Rows from block 11 of the encoder of a small model that predicts nearness at each pixel, named by matrix and row number. Rows with one number within an expert belong to one neuron, the router's apart. Each number is 500 + 25 x the weight over its row's rms, rounded and kept within 0 to 999. All counts start at 0. Numbers have three digits each.
Before each expert's rows are labels from the 100 images, of 14976, where the router gives the expert most weight on average: "strongest on" is what is common among them. Only what is clearly more common there than usual is listed. The data: rendered scenes of coloured solids on a plain floor. In brackets: how many of the 100.
# router: router (encoder.blocks.11.mlp.router.weight, 16x192), inputs 0-191
# up: expert up (encoder.blocks.11.mlp.up, 16x48x192), inputs 0-191
# down: expert down (encoder.blocks.11.mlp.down, 16x192x48, transposed), outputs 0-191

# expert 9
strongest on: tube (33); largest object: tube (27)
router.9:555512532535485513455479469505479467504516511467508466506499504542488524475473536545508464516503516462497501502512510474535527507477544528505475492502540536502508513481536550512503478479499482540485473501484508529526508520476544508537569521504481491498483545504521507461490546481496481496516550536509474518516514511507422497464505523500498477525522534525512542522490456504489480464475489494493496525498523518522535503536527494494534485470485543501523497496513477489449516468531498522511522549480530510481484531552517512506496475495506489538530506501530519487495493511541454488
up.0:504501526529481485507543505524505502487479516545498523452492485510508526484526486500492468520456508523525534524517491575482498494472517461509565479486459505508536483507505506541494494508523505530503519500488494486490493468547499535477474530490484518458484490510510498495511498495500480517543515499496498469481539467528514496512482499541429490458475443474479500500514504518474489497470465521451474516494522537494506549507516496529538494495521496523489492513511560546465509511470520495499509487524491478528480481488485507474501480501438530484479490485422523530526498528453461468
down.0:507446520502464454552527498514468481505507497505513461536524484505490493493469524533454493491503448480516504491505487459492537496460481542493491525518531514494500497486526501479502497506491475521510481502502475504480533512521503488513523504460520460495499525522473510468464508514531516513480536499471504516473527495515474512483483518493490496482510549526474520483510492507502510482450493498520510515469478509488516536493476524463501497495495490516527467484505474508381527450491469514503546529490526493499452528512501500488506533496496487519522464480521501491505514488498376490

# expert 0
strongest on: light from the left (54)
router.0:500518550544513484486500507467499465494532503508522486484508516497481546464519510503484520503470531459499484540496538490572483500466530500465480469449538484485491542468490533449465470506501516511471465522474516471532496473502504468481574480507469470509480518487477481462489506469471447474537539540517493503479529469516425507490512540513510477526523528479532495502501456488487455510491488511509515495527534544480496492502479509510525480501518530527512499501474475518493503513545487482504509522496506488465525511484464487496544497515536476502499473513527519467482512511537506502
up.4:493495496477528502511498466466559473531516485524545452504485531470471520471440490516508518552488535476483541530521481485500496499473540467505486490486463489448462505483475507465464503468515515559503508484476489479528469511512481523488524517489490498521495450508484509469500495515483471481532501515495484521445508540465483509522497500536468482499438510490448496513523486504474446485477498457490493492527512485500515474506503464549517523526517539522482470535506567491502520520533518511479515503503461496493491523500471487519529519470502493517516492497500555478497517551483505529
down.4:499508516549502492503463518502492500535467506452502522501509482569531471509546498499472501492487520505523430525486541487523471505486509514493501479465490490543538488510535488505520488508519495460457466479509510538504533472490491502513485524504464516485521513521492483491529550512488492525510487534467490444538507509512506505501508523468507501492549514493539488489523493478502502510505538506527475471492551529530521457527493520501506503503502505495516518446508482494572466497464462511541486511506557513491500524506510497502520515543488473467511556525477496481545547523494568488

# expert 7
strongest on: count: five (56); cone (34); capsule (29); pyramid (28)
router.7:536509535538482515462471494489481459508481493486478464484492529534462508488522539539518463482468511460463497531510521479540534486490535500494479519509531510505498536510489529471490485493525507534484479530457529496510514498471532532493544530494487461479460547504532469470461526505456484499485500527484480528524508485517458529498517565480517448540528525516514530498492488496508462470509492517466476509523505550537510480524533505509523451476488516519496517499497477491466476475516456510526517547486548491451505516539522473508493488518507487513514510493539517463475516498499464507
up.0:509511491554528547481496542505456538485502518471493537499507522544512487504543509473501527491525500486468515481471505501537509497539504492498489462488486464517520509510478492452550526523477502476477491522491512482487551486483473532496487522521490477490498548466531471526493519508518506484490481505479496492520492530491528516536536530511531484502534473504497509514482527539522554458505465472507494486519467533527500489498532485479446492535541504485478553495484434467492465542495452485497436506501525465492550500510557490489474531531487474486463499519487478508491501479509494513
down.0:525519550512473493516506504487476465472495508520525485547519484460459557503490519537523498507497480485521498532524514502468529487527542504498514485507495483497503557493518528495470466483473501557511478525506527476529509506491538539478525489509534485499467479544512470486478516468479500507462494479465514512512501547480479502479514480534491518490503529514493491484503466495443513457421505505499503493433518464476469535508492494501519495484484490517520407483489469491517525485512497538481552525474506477498485529487473485467515547514498477514496439499508512485518505511505500526

# expert 14
strongest on: black object (49); count: five (48); cog (32); disc (32)
router.14:481527483489511490517517502484502513466531488515465520515501522493502514520538490491540506458515495523499490501481523529460482499565509481501511490509453469512517536514461456527488489518543517480542521537527506517527506479499519466464459445527524531541504456513466527518467520514506488508479478477528545494526454517528545477545485477495522509448501489508508465531522518472497471517510536485514496482483489459523464479460507464514502512506495482469489507502525479526522501522447539514455513444507462532507544463459496488512499494535460518470476505500471488470514511504489520503
up.0:531543522476526467507489518501510501524490450516483491499462483479485449485527446469511520509516486492514497462508524526447463507492500513463515496543507510502497508496479482501501433502475524497505500515495528509493456454530480513454456495508465525482489488558459461526505477504509543464523493519520550492513471514469522483509503467465507519487460497485511486484524497502451522501523507537519471469502530452488488507480492501543487468458499471481483493486511516490499530513487479463475439468495516454475499499468473461491450518480454472479506511481467502514522486510542491526
down.0:507523526510519515509516523496497510493518482506478485492509519444506503520534548509473498485517526506499506514480499496508507489495531507476480500479534455525521489469539552451473506500462525477468523531449506478517523508465516565517522512508531496534489515541499531482472513474514496542461501505494480514494519475533472529516488508510501470539531527511504510482469486505490503521488501537542436480489524494495467505483471535499519493507530509507496477519485477496591515491539499495503480507511522509495508517525489480475494502532557454515529475529547498478492514479518603484

# expert 15
strongest on: disc (30)
router.15:516482506505494530496508471507489489543453489485508498481476483500501514504433517473462487496480514473565537513549475517473507513508503528505506498505507536521495468485499519528490488472485508509455534506439484524520510548530463517477524559502507498498503497488516503546494483496471504531507473470503535506498549490525461487482517485510474500507456502494498524542498497452459477479493490524522468494490534480436521504532452471480517531517468506473492453482531533532497522497489508541525513526538533479484483495502495476491512520488514477501547473517470493500517545533479496427
up.0:490502497496505547484483465474484499502522474491489499473490506505514483491486523526504468531468547498532484473494505490478539475448544514464453480496496514516529463459521502538495469539497508529509539489472461540502488483528455513500484541467475479466463467544491527512514493525492499498500509506493503545498538465518491546504538479520454486483465479447504507521556498512506484475507453554502507534505507521523526462522483547534516462506465471488477475489491532500504511517508534498532487493528505481507487493552497494465499492491478516542540506506474462541533505541518505477
down.0:477487507476480492508507496540511528531552508494450473510515507487524501523515521522447513450491510539511483503497513547498464490479524480505474502498489516497519470459507474522498479515511460503507473447467510495533491497497554499514481510495486457515510468504457548495530525500472512518478542509517465517519540451550494489504480473501494488489500475508477498478511481478478510547527495507528534455506538499472464427507513528480559477510517491491537458542461534509513501486496492507543531497532514534488478512509471476541508511507489526535555513508504519538543516471490492507

# expert 10
strongest on: torus (37)
router.10:525516522509459527452477493472486476499535531524506469454517506483492496511540547539518493478494537512475506509494484497532514483465534506504476520514506506527510526456520550472509457485502505510489473480460532487529483453449514518502520487514496457484455527530514494464494523502466490514488508529484462493537487472485507536518539543505497483515519502469512547474509462469522482518522465509487485482515541525548495460511503532518550451483502460522494489530487470456484488482550493480530517509477526482464509521536498461491470496510505502547487497460517516485468522486533480515
up.0:518477524486507486494502529493525500526543529517512490472503496481540521532490488520510506507487534502525498486479515502529537504472524491488530486487520466479495470446558486502525463491486496508495537489522501447534527451486499521496515529460529501461485504501483546502496545455521524507505509545491485550488553497503499522498463480526480492522478538511484504434502445508530510508489485472512535499500549515497449518522491539497523487479478470496469426528471461488513544494506522493500514515514470503561448565484497486485527499475528517522505477493497507499503517529487517502
down.0:494528487478505479499495474467554498511490466489466520485444485508481482486487472461480533487510493496471507492525484507489477509529486504516476494532511552489483519519462534498509546472489529484505482506510510531499456519509513466467519467546477492527492494473521454540489472543479470445537506506528526496479465499472508462546489505488526530501476452492504492556475534495465478505565499482518487482560523472511474466498516470539488523533504530503504541533552522495509475490535516487466481472505506510473526443493513494521454493495519518517498494486500512504475477485524542509

# expert 12
strongest on: count: five (50); capsule (47); torus (28)
router.12:528519548516490514483481517516508484465506573538510494492501456491489488487510466523491517497477483521476524539483495494483486532515517527521529486469486484529516501487529532515508524523516491510518536454510493524487538488512447490481489506469506502520501522537533496513537485445499516523550511474464494482454500462481511512478508489546481478493448468499504489503503548538466507501479483499479489503506470533485519559459449510511506519543529462550519479455475501545510507528510503493502486502499467518493487481516499493440497466491487482479446491455481446486519503539497513469
up.0:512515519478492477545501487531537522488574522526511530524515486480489498532536490508489549481510505523507469513493499517475440545522539485525522490468490457486498488491543467522493479501497470501518511474540515514532464491476507454533475468509483543538554476503465563522512497474481519507503528488475484483508485514516514449489463466535478497486499465532485473475509518504480514554494504504536499492459514506465480496447492490494552478503514484489512465479478535508498526501505537503491499462525462525492487510471457546508492493537467477484494503484485511508553520511524492513
down.0:518483509494512475464514523481464499494530516486522477485480525480511486499478538540513488511558490498494493486519495489483543497539537501528472491478514459506458495466495482508525478507512505526528535493494518445527536485497536508478492530474477510485476552501488510515472508472512498493504513470477537559515500519523480551476545486514541469491461540538509515476544531520513504463456473495511488522457485513506512526543538513478479491508515491475475476500514426514516560494508525534507488539511509487534497543527535464480507526455531491528478487504523489497526515527527517541

# expert 8
strongest on: light from behind the camera (51)
router.8:515497536506479506467467450506463458518489487505541472494526492489489528496502524517512494480486511479521489534500505502543498509463503513472489494492558525497529528496517539487493485509484501522497464501497488536500495482517503511487572508511498496512495519522517487482478514479492438507525525537532482491497498489486433511495513540527474491524520542460519522493481456475497458502506483497496481545510525525497537494523489509518539436463480504515514489475499473511398508482516494494492508528479541500468484495511490501474531478493506487531501503487519531479462509515521403464
up.0:488469461477476505470516512486448509529486502452508496510546517534499515542483533520517510457499498502525494489501520470544517502488493515470483547489513503485454492481487472513516492493519452484490490470519489542500545499524551506533510489504513558505526513496521511481508504501507509563472520503504482464537505455482475496473494504463527543489509535475515519515538499474549487545521531447527517508468545479529505490519492512462511505500493504493525511509498462545500495497478493546550471541534532553496484513555544520528521495512509516498483550486504470465499497493497497478
down.0:520583528515550562472526486496493506469503499493518479529503535456482497495494506500558511512502515501501504510457506466501509472455514484481529487479508506523490536499533554465472501515467508468498497516491509543537477517513478503526511472498520521524525498554507541496508463475535488514496490476487486523519466517481509502474507490544499500520533544460519507502460480523503515544505477487505519513488478487493521524496475509468539514500505487448541519517483489491446499527527531491484446497522448498495539467510493513476488484548530457481485518509520462481495487493548459515

# expert 1
strongest on: count: five (58); yellow object (47); jack (38)
router.1:485490469529486502498470467463468498493514516518524526475534492526495522497522502488515485517511537522479477538503501499528496440487497463523498492504469476480519500500529485486517493479481500542499489465501517462481506487501520531507477526518451476500511477468540488538514510526484493485495473484448455487515494537516531561520544546536485500489558476462496525504512462527531537459485478508469530493491450535497481483491543498521474505488514501512443526491507502417502471500490478446515477491474500442510536486468506497541493543515463510514477498508482522519510505499488491537
up.0:466471446510483499568502506479519506461486496519534542518538489525482525490495482462503507501506478481494445530513506520485474472508447505477509493487480444452452503486480456520461521488474510507518518506548459507439481522523501476511488490524462477513516456478518482542528474532478469491492501449477494481485485536507515473504493505480501531470520476518507463544491501534511497472513529489488522515514456494484487536475509505504464491511517543518496525465513517488483477500449500504502488479498457485477519468466497537516551519494469501452501493486479475492539455496494482515
down.0:502515483523494490501537509505519516476451465465499530494493537507496496476534496484524518488486467495478506510491441476504497481492444494483505517540514506499477534487460466498474509525467528490532528492506499507430493513491469512477488501511497515498526498458549447504515441525459507490536538508532493475509476508505513472511459541450523540486503478501492476506505549501493487510562492488499531509531477524529461523516541523506469444533494479513502561519523488536452476521482488503482496496511507509510524458538504486518497470507509497466491504495495482500476426470479473513

# expert 13
strongest on: torus (54); chain link (34); largest object: torus (33); capsule (30)
router.13:513499500542478507480459528515497502453506527549503511506518478530510481496541528487491499472485475498495531496499493534523480515457489536478511496484511494505538507441510541483514519518490510479470501466497490520479499474449473525524519505525504449473460527560515476487514519510496507508518547531456481473483498525448509523498488539532474505528517495483520542540473489504499509513495484514483476493554503527504501504475493530530469474537537501513503513502463479463483455466535472479500507510459522460468513506536539502426489516502499437522471508485512455502502478499540481490
up.0:502476492517509545525524492472540494519502491465458518518498527569510479491522504465537520488468516487519497503473538485546500542475519508481479505499505478509528454505515496470492553493499519487444478514481502540501544515485450509532521487487503523512511506489507491481485539538527509523507473534514486470524501531491504504515495557475500493552551527479493506505480504531521511486498516471487491472557507512552485452502499505515491424510488512509488523476486495468485464495473464506489475529485525501467507503499537502530487447575502473481497540543484510486498531522476488503
down.0:523501535495469505488499473520439486474512490494524534500525486492461524497499524504499490538531507480515529501511503541459513507564515539547488518538519448516515478468468528529477499513509500517530530529502527487473489496497543478505498510507497493529492488512489451498487528460524519522479457456477506495491456516524481512483532460492520532472497497522514481462513487566454521437484491534515520530442480504506459524484503478543528484473492494549521502465494490501553544502504507496511526494488532463527485499491479489482491519468508517491488496465515504517532488497537559506

# expert 5
strongest on: chain link (53)
router.5:489461478510506493474496517511487496531465503459497509491443457505507516508463479510456488504537472464504527448492485533484550508477441485487547512527500537502474488503493514505522504492456512522495475491504474489455480494528489465471494531491481495472486514467533468517506518512551523457535504520503516489452492493472487478499493484463491481484454498499497539485463512540461530469536475502501496530499514480509497525550522504521482529480528499507531501491513517507510477509517500475492472495536578487530481464525527485480459518442525528533541494463485513526470484471538512500
up.4:524545522509501503509496527509477482474502504467518517480462462484537516528504515506486491499546491522513495480480470463459523511551488503527530464519484520551499520487517538519499496500476536459520496514485506482482446496433480452473472477529495533474511478503517493513498484507532497457498536488534556485509459529539530456528492487501520513470510522519523517509473502506468511521524500517537508490513548493526483510544499523517479479460481472483478454461501479507506494505492529510441485456529530529526517459505503473458478510479443505503509454465469482494497503501530497486
down.4:480475477513455532509502515525447491451516483484510512531505494511550516491505515449479431515556508512520518485476492480479523508540468486477506547535508514557498501443470508495474533518499545456483537536467477495481474512443490469515506470521532511505486478517470471498509539507533513517542520499517537478473466495552490489507480518452512544499534529506525531528466474503487498489498507540551513495502510498526448540504473495528488495485545489483501514475494488512498494507513500458490505474509529525508517464511495488500490508510537507488513453498516502482490468499527532497

# expert 6
strongest on: light from the left (66); count: one (60)
router.6:457455494478506500509496488530501515552494513510506470481530480468465483505496507519494502513441532490500471504480471543546498539458488529459504513472504476444483485527465501487489513481497489542468504534510498502480488516540488463500562490489518488489512522506555531498497460486471456493466473514505481517501543451498448515491505517477499485523532493472528488475481508502532460501532509552479464560517503515498544476506522503525515453460451479529483486466506513475489523471544495510522552530481533493485490505508461520503516490494525491498510506515528502481485505507505492450
up.4:505513488498501532483472469481494537502506495485504463502510512453511545528471506500462492476555529500427479525545498541512507450520513503478463515486472480512467525461484502511501488493510492505497525493441490514533500515487576525499492497525490422541457513527479484495533511484507501534503509495510471536486501474529458499472552474481504495485456521504513492512471486477476481515530515488524466455499520483484446480482483463518536497504526543515537526533488490517505528489523533510553495533520494517478509526514472479496508527477500525500510499482532529482478540479522503509
down.4:479487443487444513500508483481481536476525496548499506502531507525525518544531499513507513452511518545514501518515514548476462470526525521480512507518489508513530529462488490559481469497444475481523491464500494497527491487496510529501473494555462473493472450548492491510538517513472515528471526486477505486543512525497532515504525508523476549480500470482509486528501462462492507528473481465525500483528530483477449471477488507531495500530471510444465504496494489486481525481495525504508492473498478465469538502431493489504505518522468493507487476482464498526531486486500453497

# expert 3
strongest on: light from behind the camera (55); count: one (45)
router.3:498490506496512521506509483513532485510513489517494483538513524473484511495491522533501507516448515488561504484456507509507516487443520514473486473501484509465475475498512487502463459467482469555479460513504502534487478531539474521525547498468534491448524465495494532519499500501487504502472515503522466532490551467482493484510467466496479472513513495489466541506547444511515470510471486533451513542517475487459524521493469548477539460485459476480492436523465533495491520509535513491522528500490498495487464540525470528503499452505505514541536478488513496519504488471504498500
up.4:473482467466491544507516510464534484455539501499492496519509533460518540509477516537513482527494526507543529521476485494530529471481530462499473515514466489493477483454483472476469506459517468521486515497486507489504498537513486531507529496492540456488536459486468516495489505506496491512490513463515474520466525472500512504534508483535462485503491483500449516525557446495530488497460492486461537474539471496497471515483453526488513518511513512484482464552460516518514542517510522502526503495510451507543488520508483489498519467481502572510509447482530498508516508507446514502
down.4:488500484486525517500494500472538520499537453546489518495515557444490479502488556524460502480527522495512488521469517490511495470466480538453462479474484498489502494477479521453457515487468500470496503511491470489437516520536467534507499520494517456512477510522467514499464489507518493506478513467508484549458516470503490495524493490506471501514460517468484516502522495522547467498503499492496483505547476521459504475491472568495485542503492520479499499534506513546484534533499535526508491495551477484518491536502523486471546474488526522520538461515502474504463541522489500461

# expert 11
strongest on: light from the left (55)
router.11:486477524456523468536494488499482507554510474497492483518486481501471510517508495471492525467474494486494475479524544516487458494491496527469490504483567483490523485525500484522490459535524497488497488482514510498516544471530550511526508536459512540502464495534447511485496523473503521513480481521478510479511535490517450489445503473473466504533491486506510460444494521491478523498489547521540498492476534487515490479495497467475507464481509495546540504471502515524487476477479449465552512510468521488499441542489482531524510524517521493475517545525493545523508547481483486520
up.0:475454474468512478518492486516521500535494494519459483545471488499465468522489484469480502482472487466505541481514495534486475500490477499529542524519461509460468488540461485486523525428494506514488501501515545474489470556529521502510531506483518513491493500507492497543465514511512506504499461503457499505457511491473495489488470495472495511497488489527481508512445525500462501480522512528510461510479474462465485510464533466549480481486490506499498523488518543460486484449539473456501506514499549455489504501444479533528449488493482477493507543491511545503470495452493483511
down.0:487542496525549515542454501524543494509482499488494515522492451502483486497494464489481490529505498500456474489516512475490474475481479542507508452466488498473499475531520537484493536475492537473458496503509497533464457526470505482532537483507506478507483491549523495514514497507485473480506479511494494501495503522461466453457508477455500510514510508539541497527444532505479502513528533545501474479534519468494512493479501502508466493486488540528531507475523534449443460459532509492519507492482494457484503481497465557490493492530499466494533523533510493513478489489534432492

# expert 4
strongest on: light from the right (99)
router.4:476463454465508527527517470468525510494510479518519522507499518459489527521453538513481481539503524496518532510493450480551498467478524476485473508481494479474468466475522519481495523461508483529503554498467495505481473539499502559514552546482524485503517505506518482483478473534501475526469508487488461537457523475504485524530507485528469538524498510505461518499520485512521482498488466503504510515527473485466486502495463504520528506495498521501438494544465541469513546485542523507491517532493488497533493548513485505484530482469518515524537450507534509529475513507451519507
up.0:493483495496494483532513495470527525496532466524478534493481525473506502508516503502446503511464488482546512507456514485501506462452509498489499484526479499503509484513516492471454502492504491527471446527487547460444503497532479504514462528460478464452492503474490481491474505542497540473463513462497498487487504512518533469529493516522464467508550515489482522449524457545500562475482472498482535483551489509468496501497489531466531479454528498524487505511475515483487467529508471478497493477508519485504523534497488476502472510492446510506542466492490532548501530492493480553
down.0:480504490509524542481478513486511531527468502521501528493530516484514446491529498489498494527513501534496467507429515510499508514471446538501500460489488484484489470528509532479480493504486498510488473511513495516426494502499422438513462473516479515503511503481547512509501476506528525502464456431537489480533456488480530486522496493489521469508535534485525557478498491523544500514552508489469494501545469514469508490496475529504473560496510495468509520473500498508533490532487547495466488461511492513498537504498512481501505450492500501505518491523493456474476517509526497499